From a checkpoint of a small masked image model.
Training: soap at rate 0.0015, batches of 256.
Data: trained on views of escape-time and Newton fractals, 145000 training examples.
Rows from block 3 of the encoder of a small masked image model, named by matrix and row number. Rows with one number within an expert belong to one neuron, the router's apart. Each number is 128 + 32 x the weight over its row's rms, rounded and kept within 0 to 255. All counts start at 0. Numbers have three digits each.
After each expert's rows are labels from the 100 images, of 14848, where the router gives the expert most weight on average: "responds to" is what is common among them. Only what is clearly more common there than usual is listed. The data: views of escape-time and Newton fractals. In brackets: how many of the 100, against the usual share in percent.
# router: router (encoder.blocks.3.mlp.router.weight, 64x256, trained with AdamW), inputs 0-85
# up: expert up (encoder.blocks.3.mlp.up, 64x64x256), inputs 0-85
# down: expert down (encoder.blocks.3.mlp.down, 64x256x64, transposed), outputs 0-85

# expert 46
router.46:173111171158174151138124107094134115210140100147164119139188124150154131139142160074149098141090150180095130100090131085105098132103143121097036108084172126200110173110127131133088122082123129025060110118092119149105041136132121133065074152102120200149085069
up.0:145141192146123159129101139120153112116119146159144133173126146114119130103121103116110071125109108208103109107076113121137080154094142091168212139109163116096142150120189174148107143115169127129117133138080123156108115188145171114141148175111164185119149083
down.0:125114129085136128110095098142107155091136181154088094161118244132161108170082093089121143152056143182176108094178147165186100111125157112098151135110121091152124107147112114097164159156159121154066133113168098167172161140153122104188095107125097172120073162
up.1:137100103138170123157165159107081154101119197145111143133144165087122113191097126128190118189162137014100158108116143147145114132129136094063113124126131125195101141169137111079058085106161110115155113110103122085121089098073148163166073110144136139142160124
down.1:179131142173144142088166136127139137182122055153139142102154147055061113112175130144159135162142099086189153141205167184139070182114147097178142118139153139178137138132104108093159085105156167106139170154100146128146115129119149148221157099134162091175082112
up.2:208107119141086115115118160150142122138162109136136193067138139103150095158133139141151114084149161123148128134193091110147169110153148187087116123082066113052188158176076096058082123159093103133098161112160106103119116145112103087113082151113161055140159150
down.2:141119135154135111136188134152151134116107130108110160130140189032124153185109127111118106091176108096123174118107166115104155150142117102053141070150065220121142150047119125101083096095083132104101174114166120081116102188072140070102126077124102097161166091
responds to: Newton basins of three roots (61 vs 11.1); dark (40 vs 14.4)

# expert 20
router.20:159110159126170155150149063151086124154143139142112207135153072101144165117113159117167107149068127171121162091100109077126077116175157128129060133059171146184073160114118139120104113135126128075074102146127133180133051156110153096034100113094121147062077113
up.0:130114142141089129091094104158096031143160114100147133093148103173117142090143175151153134124161099081135102132070105146100153103140112129127102100120111165192113092127108130111104143149169134132152147165104089179110146089112159118121102094057119120137106126
down.0:164116121089149138175184135119067158144167080147122145111134095144075133090157100156124053120160140154214115151157047131144126104168117164158135108139064119123152126170094168155139164085145135098162102099112103166131118164086098077163145140112103088114113202
up.1:140110091109103134124092200152116165154103116107165148184184094089167123185146113162143133162143199131168141132158073050107125123099146116155098170127053089090145104129120127140062085090149149128130151113125193085111140108143119124192143129143110171097191098
down.1:111153084144104150113118157119100146161060187131136131173096159108106190073119119130161157121049112125120115096082128105160199148100185131162163113121173103096142140189162097157094093183111183135126139147139097072125142136147121107150083106136147136079091125
up.2:127122099161176167137056133119106072102109140141163133107109080108138082138118125144139139187171122120129118131163131177156089187131139107163131118086218162143139120132132127130126107155149123133144126145081130103136137080120197154143142165091061153123158110
down.2:195114128131118116145127146177111151111166127090150157098061163101121129149143092160158059118103098076177127187102119072111125163149136124107127164120095069101112186096150099124143125077102132087174136150143147145159156081068095110174072164153077126084149166
responds to: Newton basins of three roots (77 vs 11.1); pastel (56 vs 14.2)

# expert 52
router.52:137094146115120099118161082123102121175141099155118186113147118127107179135120195127152156180088125192132167132106102095115112078172088061117128113131193137221116206076111154112125104082123100045112126130100131115160069148098149118051056147106109149133146097
up.0:144145183083099185106166121098102151110114132127102093255119148130164132171156189143162046141109157163111142190112121139108142097145149105138113096136120136063100152202152128190148134092158167147154129076133113157126148151139079103118168130131101133155183057
down.0:168162120119131116181109157126158117177125057150131142140091180109181099113138137157153177154063201090057098186126116153133131109117080140208165112153110160135152098136120072147087140071131122129141138141116142097064181081142087123203216093172070074119112168
up.1:093146119131160177176211110153164059134155121095122131149147133126092146146101021150139119166108102218104119153115157117124057122132177132154137065121156160130130178157103138158135126154119090150110159076122110129132117086147113117124159188031075115108173065
down.1:136155095157172113157091062102128122136205148152102117109158151136180128125140165135078133195093086122131163143150074178130140172126085131109126079124147113154091092140136105125135133119126112161055132107135155124114121087183122079155165199142102089162191116
up.2:105128139166113122161141132140104157112145100171137138120134151136111138165133165151202119131174170087086164172091107189101135135133154120131124141117200114128140143125110072131107052140175103116130162077152119159163105104090140093145153087125110140102122129
down.2:152124137101142128215128071171177103112127163090121087149153092197099102076085113170141097120160157114123107076089147133134095133191136160146124160164112085118133177134156105097209150068127173127120126187147107118155103123166116100189119075108126202140105124
responds to: pastel (71 vs 14.2); Newton basins of three roots (67 vs 11.1)

# expert 50
router.50:135093167136119163123129106137156096130156144114132139116156126178146132170148148076197158099074118145130164072107143118134104121140166034130052081095204125193081180133139128117140117104134111122105148169089100148109073123138142097042085148071131172101122125
up.0:122137145114152105117123105115117076127137141136133117126137111145156150093103145154147121105111107059162062189131094105104134168128175111070141168140114125126130096122104130195035130130126157115079150135074186108136136160092146081187105133168138160130208134
down.0:095106119205123111110133169153124112107073126119092099109140123141119088147099139128136175102181176103178122136115135059150097154120120141129134132144106140132130119138098087124148119101124131145172119113048089037150133123132111092158105136124115171108100113
up.1:154148107118109165123160182129177083100116149145155128076144085089143116167138197142151082133107119136116131081116186179117182084108167118112172124121079151148128128113109130082130131181069141133051163150145112136161104197142095140069093151202120100168150129
down.1:145079111112108131111159111119094100091141110109093158162121123097147141132146124142119171132198150176033151102180122174105107137188111199122129096125141145112138136152141100128096111099093103121124133130165093122155150184138158181205102165087104132136152134
up.2:104125178133175159126094095121110080132107080196108101138141163090078104121122120110129137122169133212133158107162142111150060079094134125130102168112134151193089185139124094126084131114155103102142192164112116145130124113128193078080154131107166159119106147
down.2:051136130117167160135101203138134096123105139096121155130116181156087110077192098114131092127145138128155131194138094147150200130100166155077151166134071118149106169139098104160164136168153126140179136152099131160149082055134066173137158160131157131159139094
responds to: tricorn (39 vs 11.1); burning ship (34 vs 9)

# expert 13
router.13:118225101120091117123105137145132126174094086155093107075100093102130137101120132142136125123151124129147087138156102120111091149155084147157165136255135109111132097170129159127149179106138104255147112077124125105124151099145108118135222104137097119104072159
up.0:150128145150047099109089144114130147134143168144133139114136144188184113145184110084155093119126091098118126139097094149104136129161105089100123148139144178101185131120093141254189131098140092098117116156181088107130073079117125069120133126126103157162146134
down.0:149123177096159111129138086114152120142105103135116119122076078135103100144151127129125101183065087143158130132088129156113162122140139146130122128087240162191155178095136131149214130137103118107080131128074155103095082180114145088087127139119068180146042182
up.1:136148114089134116155137138123136088129125085154131108152109059117126164128045120151143193143116139098075116127137107072155096185149118120102152150082131078137112171136158132145146151147151120094144170125131130113034096132107069126105162151155102126111114132
down.1:177115082134091157163148083120119109124135148167128110106118128123152166153122068100133101063169087113103094084141113086166139144142108115122176161073025131086154086129096124090113149126102128127116134093133113146124078133123143103116118140061192076159151104
up.2:106118150169089126102189107128092169125153094144146136141103119121122152159119128099108122149132128149132106164069095185206119161116110101109175096088076135174117063105100119110104168116107149113153152114077107095185091124165104106109082176132146089087133095
down.2:150107111152136100050060077150129106126150102132149137142141068119087116120122178130164104104169119131103168144109108154193164100153107146133141106125024109103098106156147168156174056145158127154122186112121133139170118135151075124134125137113141138145154085
responds to: pastel (41 vs 14.2); Julia set (31 vs 9.9)

# expert 60
router.60:141090154133107167148162051115142106123128101175114169125136113088094123147144137126160124118104135141103134085114153115118089097121137094085059080066190105214147159112097131144146146097107116073056157110126103188090061132142118124066104135112119186118093076
up.0:098122167171091124117141181115097113139070147071083128136173100176171042140117069088114060083118132106135152127138139060086149100140094080095101080215129125079123105141163138139108148133134153138145133147113146165099103113089150109122146103231128129107185162
down.0:078147161102197130083142163172110150134134067106162105070145205128170171108149138133126083180181097165162141154174149104175175086148156117126138139092096174180152143063144136125088132152123169126100117228156074153079117060116142153091126139098128132109103202
up.1:126111119108142111099155114162096078180120127148147143167087160156183141148202176141102134124128159113079127158103082141163103152081101144136071109128067128128152112122097118124201127084124178135152123135173086089112134098161074160178169134118149128099140122
down.1:165162117129102152144162195118155148144110184064137108131118161186140119146134163134162140141167193073144145166121102108125132149173169130126111120131148033104130133126056086060101124058092087106196147079175109068125123134094098165123145132115075113128078108
up.2:076156124137155082112068100067109120116124112084139134129123090076165157187141103104144139112150150151102147116165161133135112078092153128081160158161070122148101118155177105164099117061137130141153183104110127118143150155136105099103089119148172132124106150
down.2:167116084189137124115159133137082151107111175091106164106114084117147138189178140120104128116130106057130159205090099128094137112120120169171113103151114127128191132088145139125041077151102175099152146107141110181137081131099162074124112140087111131134206090
responds to: burning ship (57 vs 9)

# expert 24
router.24:171114142123179134123119133138144095122144128210130121154137093121101125160128145111164092120113174199096128040080140107099101119160152086110064120079176158195163202123113178139123123094096103110093073123120153156161055150137136104085079116126158172137062054
up.0:155110136143154146155103056094087163094120140166079136125147097097123084107173127107116119126111145074126099149179102111134126148120167130143123138114102141182136205133140119125110116124119099109181115114124124191069122162091113163037129139097141181093117146
down.0:134141170109162140100183109106101109157139117127123161125072170112163118119153167135095060059216137136128133122121091180097142123138083122105126130124094145134152136195114165138156100167167113094209151144080116139058089146096155073096160176099153114076121127
up.1:164112166158086114093096064114162155107132079084106100074108145148105087144150076098111108064118155057131122104161146095096179142152112076121180087115094140086151157155120144162116108107153105139125140144136134128125172084154097125154095131220126173127185155
down.1:079129138095055129118068154166113098121077158097159157144129121130093130103110043125161111106131181174170103125217153113145131098107112164128136095122074134122160157148118132070136143148119168151139108133167146112104151148183133142119184120140067134082124132
up.2:098143149165135136094118127152131115137149101144132170164095101161126131178154181175164123144122148150165159087177178095116231087148116135139140125132195140171180099122164119128131098146131120125162092058137149128101130076123132061143136120158082132106074132
down.2:094114145105080107132102213187082062126112127135172175131086136117133102189117075166122179062121188106155135123096165142163094131130189136140157122160144132101200156100186098117105111150121150127112139154157160156093094108093146178120097081154105142149120090
responds to: dark (52 vs 14.4); Mandelbrot set (35 vs 12.1); burning ship (32 vs 9)

# expert 16
router.16:137083156103112120134161101115108117115150145140127158118133106164148156136114147058165084139091131182133135127159155112109127118105209071136090090084179112210109183042150186163132134102087120064119130161104150156144057158134156113052097099136129155051092084
up.0:095098168137146099165177093093135162135122129154096154123115148131141059093171096075154124111073170129100129115175161148143137164094137155094095133096176133142131206084122136139187146091148096079145117122126113144158080100128162148088108112126145130166094226
down.0:126146124145162116084161169190169174127128162133127151088088133153124101089130102144145143099135116126136129126087170149123044137190085120149085126146184168177103095145210082099163131050129148084149116121125097097073147145140072170150177146171059111107085149
up.1:175125109111147111153176137125180137119140091114207160168120109136095080154046095169137162149083115154104149128094119098145132187129150151124146146099147125166143146119134057122181116117101147126101079168130137130133085116093197122115113147255100066103109090
down.1:099122143102105135104062143114133170067072134117101161156167149155139155109149134156131135086130141029127159120180164133135128158122108097125159148209108154163118111144129173118108150092126106079109086139195148166091118199153121165150145119096111155142130146
up.2:179104143143094138107144125112121096120136140126145137050120131094164084155140115109131081122183156082159101132216124156099097117115119089147102149133081120096117097169165203173174102100081105111064140129110105109154176174106090122165176129156104074147072108
down.2:121123124131106169123117167144164103135131112128165181108126030078124123162114174101139087090157137131135153120068109151077159125063104108203166184118140110134184149064151103102130154111121153119186139109169089159140045062118127078120102059139135087131054126
responds to: dark (66 vs 14.4); tricorn (39 vs 11.1)